Weights of a small image captioner.
Data: trained on scattered letters and digits in many colours, 48750 training examples.
Rows from block 2 of the image encoder of a small image captioner, named by matrix and row number. Rows with one number belong to one neuron. Each number is 500 + 50 x the weight over its row's rms, rounded and kept within 0 to 999. All counts start at 0. Numbers have three digits each.
Before each neuron's rows are labels from the 100 images, of 14976, where the neuron reaches its highest value: "top examples" is what is common among them; "patch colour" is the nearest of a few named colours to the mean colour under the peak. Only what is clearly more common there than usual is listed. The data: scattered letters and digits in many colours.
# fc1: MLP up (encoder.blocks.2.mlp.fc1.weight, 128x64), inputs 0-63
# fc2: MLP down (encoder.blocks.2.mlp.fc2.weight, 64x128, transposed), outputs 0-63

top examples: green; purple
patch colour: grey
fc1.89:494454420473511510516444523441400463503574478526481456487424495542511524499473472580530555568516489562417594413526495580388454553444431489540388501529506509420552501485455524451507447436469501
fc2.89:534524597494470527492568455472585472509486478446505528490581501477505479500554500434488499452462537421585422588431477444522475410530575510432555513487493453523382534562531453496506624558454463

top examples: purple
patch colour: purple
fc1.85:440563489490518492526462502569454336508515549565565517483508490550511444485505532498424446505484440657472506384509486481502518475424545506522546419492500453586452526579497495513467536435470516
fc2.85:544443557518491442530556498411534637504448422454467457512496493404501539478509481495545574500507581414550619588430488471529490525531461463446475557478543524442526450442478471440506483543579491

top examples: pink; orange
patch colour: grey
fc1.33:469429528482444424461604372570503488452570512489477470597572488474536499485633479510479471444504494521566465466446548576532558496534512577520515413527497503479436477515568549447534485547564510
fc2.33:522544446598539526505367573489444495508459484586521521447457472437497526510382485445470519523522499465449537505581441485532463514424550455605542571444544521550597505476462452561446508484471519

top examples: white
patch colour: pink; grey
fc1.71:499502532519410544557587411564535542539546467510430441492444469514511574539436509418481406463570549487493538442400533478449482483548500477475451475513492623447603507496581512524525462503570501
fc2.71:463510485517571484495400559455468432498497531557569556500520506418436478483543497550518582539447412468514507590623472587594521426463495504552497432460531443538428482523429535507468486520422490

top examples: red; purple; black; blue
patch colour: pink
fc1.45:574502474459489552453516476581472562474528447507510492515427492452568476479549414423559499532443491597489451421459511582413429401451456559548462479469540557541480479466398487459563423515514478
fc2.45:390517561548499523511521428419486457494496586496457466474553420590559444518437522540474498515467487452460504537459433535527548526636523492402554514512475498540428457560595539521453504450560549

top examples: white
patch colour: pink; grey
fc1.101:479442409492540553496538521534449401446454513537556475517537584540521544582441574441522535493510460455528561597475483524492480540477444528537433557455518545475470603533527412614454456433537520
fc2.101:487572493514484418535463566472510484570536560466571481472527331469483429452573431541450438503517562469452461475583470513476409481536566437505580450533498527528529460552500582469497542503537544

top examples: yellow; white
patch colour: brown; grey
fc1.58:512435550417447561484505395549567500473500532495541478518432452511523506589571362504503478469621519509507508476458579483471467560562466500500557529490506501547543454589563462490439444525493398
fc2.58:471564437562537482522459621463471476487532514477484531508520554486457473418460627477485494549386469467507521546572407532539559420414554517528481473514520469502416538440405494534533561503537548

top examples: white
patch colour: pink; grey
fc1.19:554509478539439424559521615526412510454495436466544375448421577549447554540516556431516560502528507480572564520483546465445460471496495515570621468458447511507488485490475526542494525502537584
fc2.19:417468505458469488489434527539603506473494577551520476580573533409428519452497494538543410423564528544505546508554441494554499456571544478514451424521458442501538498467482496417626507415501519

top examples: pink; orange; yellow
patch colour: brown; grey
fc1.8:446542500591502399612575426634537455566552495482441479532522492501528508453532582481477474466441487547483493476473451554485487456489524502532452419446429524589527540525560489566584531516556525
fc2.8:516494519541504503504399511446442488511435489585518489452466463374484541543488405490556547487567540457501599520517578474623501526480492484525556472536635526465504446481511537448434419518446495

top examples: red; brown
patch colour: pink
fc1.86:551588473482494589538538531536489372517542529553507459485448483543472498483486456502444468487479483532401507438519410413476517498454538469429606528530577425557489476608456444521535487432573502
fc2.86:424442522470484438486452455442524641489431488477463497501606491407519515523537525542506561554588505540627478478413515560475529455502466471571461469506468552462511500424484513581410524523518511

top examples: pink; yellow; orange
patch colour: grey
fc1.12:547439512539559460505452469586584548474497474535446525515503493535501477523522396518559413405500516494550462503527483427475486513495428502486543483448524567619540509513678534585458464509520483
fc2.12:428545483480482532447548533426375458531535518495578449509516498439525493584493554476468529534567475486504563491461548617559514524509568513508479487562482456431446503507398479354568523469540461

top examples: pink; white
patch colour: grey
fc1.125:561546503567408497524548512574496519414509444513427547586493575552519531561552520453484476623466537453561485588470483564479473514567501487496480473436505484424464444630580509517533534504552501
fc2.125:478555565520555460512483502409492494474430499496552459437433402532471511499606478524601569416534516629456530521534462520579509470492505501498465551485514534537485559374491531522454453432553447

top examples: yellow
patch colour: yellow
fc1.13:401379451515521471558536478507478524405491443475515538401532491495561476506481445462540490581449474540474568512496540449490506464469533417538546564557502517502549432570418573422546415521567452
fc2.13:583593492467472516447440482540465450557456489608488411598438524510441528535523529542549500413561507441507490495486482557467556496462455585457433498478512490522420546434574454566475584445459533

top examples: purple; blue; black
patch colour: purple
fc1.119:487545500495431507514443528522473574517419447548537508596579499442571478552484408519488493512519385625576481502481561552479414428425541536554482459484462501419484491506519487462411547515481550
fc2.119:527455474538562489499539498502503425455576527467494490419401499535442479432500567481516510457451594428447624553566497499535533598580470472455550538465551420577509451476488507418573467517518483

top examples: yellow
patch colour: brown
fc1.5:523491633518530470446615430521548462480448356500496493546493547478485471441462543472532561590562481505476482507463558535488517522441503465492575549565486501469497473553553501519544628525553429
fc2.5:485520441439542495556457442476477465333498523529429553575451440484477467494520561458505466554577470617504441504489512523597504476498508576467470467510562557497566627455455520527473469501470494

top examples: purple; brown; blue
patch colour: purple; grey
fc1.102:480483575553554469437596468441562409520442530574482477582455436529483487516486460539419546480547534501566612481535550524501471577489401557531472445530545471556490451509397530483513494429445518
fc2.102:541508484484487489565486476542449520454551491464518518539517594419473540467489513424547549509507454463478418518479456442529493373497598507493510609483466559439518505486552410496559533633527394

top examples: pink; white; yellow
patch colour: grey; brown
fc1.123:575480420573503486469457486463447496472533494462474487427426534558485442555435512547435611486521495522544564503487556485471475513480555602575492412428553529516568483615504435577516518530525581
fc2.123:477491528447408533554508526466554504618495574588566516490629547471524535503509480548473412496440516419452529506463470564507481464456404465508537529428465416520424523444544511443538463566546493

top examples: pink; white
patch colour: pink
fc1.109:511511488521422534487491483564447505459562491520563429542504460466605570562504429523447360524534443626542478401429518444514499557468474546517571468544528499454452477595532482540528510466504480
fc2.109:480494539505585505528478523413542506509500513562448535438516511526397428395500580465513609518394575457443607542568480558536523475494523463494458562448470477566524521464388462493469494495512521

top examples: purple; black; brown
patch colour: grey; purple
fc1.96:531536554567499524539511476587449511533567500526427445537472403579532492534437461384507473493549470540393572458544445419434506502429502505484473490538506478619552498508562504536567477482586522
fc2.96:469504467414516496488474511416519487470452519525523497427541546397439528526526553610530531504463527443624445562405493585571533462572526429517544448493520519430472483552442497573430505524498442

top examples: pink
patch colour: grey
fc1.60:409519529506464474521504522647552515486545457516491532538583543441477509562536504479516430482481499515554499542541534437453450470459466535400501479512566576543471457412553553608516490507542365
fc2.60:549489451504535470510490528424465518544525535516497481430356417507515486471462527496546483465532532518471571441462531564639565555545517436548491505537458385461549591541470463409503531496497571

top examples: purple; blue; brown
patch colour: purple
fc1.121:485567481502420585519499433429529501544513474578534492519608487447522403459379508527488507494472472459480531518536549533425493533437488510486532485459570461532433504546630554492478471635506523
fc2.121:509499498526485477518472595503497485491633495464478484398483496491491441462418488506464528463427442442518554598463504487542454483441427535479457418505529609516546496580531523469494541619549600

top examples: white
patch colour: black
fc1.80:518498438508532482426514450557524430558457605494555565478481497514529504492501457497566492584458490554579579528467568405496565510458517398583478514568577592523430569462506520452537575472478485
fc2.80:551419500389529515497569548464498536487492517402440590560520519561535494491472545535472487511488453484537446452523505422424497603527597530480434555599491475413527459474462534557500498524395459

top examples: red
patch colour: red
fc1.107:435508490571404504415423456470509564406599485561517540520454487505395527405492482553528543544514473496539535455612525559523513481521543524588493516563574503482515491507404457467531534560498444
fc2.107:462514506558532496590565479519499416485514483588628472496505510390515497545489420466527550485507469454461604538383445468549521532438475506465549581495438475445495527487538529513368481511521502

top examples: white; yellow; pink
patch colour: pink; grey
fc1.11:474507489476521495527523521489471523460469509485489441566460439528432490526494565549475493524399452431527527568471479596555463449457489454501547472376432487458510511620507603617451516547597463
fc2.11:485578530541490481443434471446502451422483540483500516487471449481616502431407527453515533522527530491450480525469558567461470504512465540437557406555609626511553436442550448458482542521548567

top examples: yellow; pink
patch colour: yellow
fc1.114:517459458525571507569602487549437468494479487496532535482558480443541500460563493494470534572520584442480556539545521537524372585430567471563552614454447540477591539545529465549514463506559530
fc2.114:467585503516460499484507481532409547469471502504440450516486564496572513496526535393677510439493355559508560575503515420489537451501469544521469488504569472519475462507578422508540506505484480

top examples: green; black; blue; brown
patch colour: grey
fc1.50:518419466511529472470528542573507490479498537538476539420475405446464454421576500456424440520490586469508573558541570544509455558454498432437482459604452434543582450517426574484484438477470520
fc2.50:379573488491472544483460417436525598546505511451450485456457562543516478556481539525548434465512433514466439569483490460519482398559533504615505487431554493546417494564535440493559515549517572

top examples: red; white; orange; pink
patch colour: brown
fc1.51:458624534550440578550568521580505437533449527520496530537469500513451489462412531412441532563470469471373570476530510460461543441481627503449479504499468570574492462522482527504540463439515514
fc2.51:521434447423534418507385496444526597456485503534448479458516458404527541508542517615533534486463562581595478523461470524544539488503447508552502506503567451404575496461522480565413490542529495

top examples: white
patch colour: grey
fc1.75:594608526494470585542506529529490475550464504514506404504522469533524468577439416399503561507519462493395534541568420393501477456439533518468504490541476501538536434524544462565512462502538396
fc2.75:430464445409527461492465503516554513438503527508492547414458459465412534409515599597531492498462535525606494517450584597474599524576514451491497441487542438485472560481469555493482534473493572

top examples: red
patch colour: brown
fc1.72:392431537479452489530533460569492487510522493517446546547536502449482547456523573531468458525455504571527515426485618629479540445535476474455413509498524553417512495429456525435529541488611573
fc2.72:633512482591504505474446479433470514485529497521516477512430516459534452553496410467484486432581529449467490546477464436596397523487548532606549471456532468541557542560501519581454465518404455

top examples: red
patch colour: brown; red
fc1.2:583523532480421528444466434578493564440496523523451569484583498439529608421483512437539521540496451490461521527547578577481568471454602574493511447488537471444460461424518603492470536519522531
fc2.2:439508429609577473531581547466423496449567494503570447510453470567495449607449481533425456447521538513536506447402433490542429556511471464549517542542474476529563520603515422521481523471516483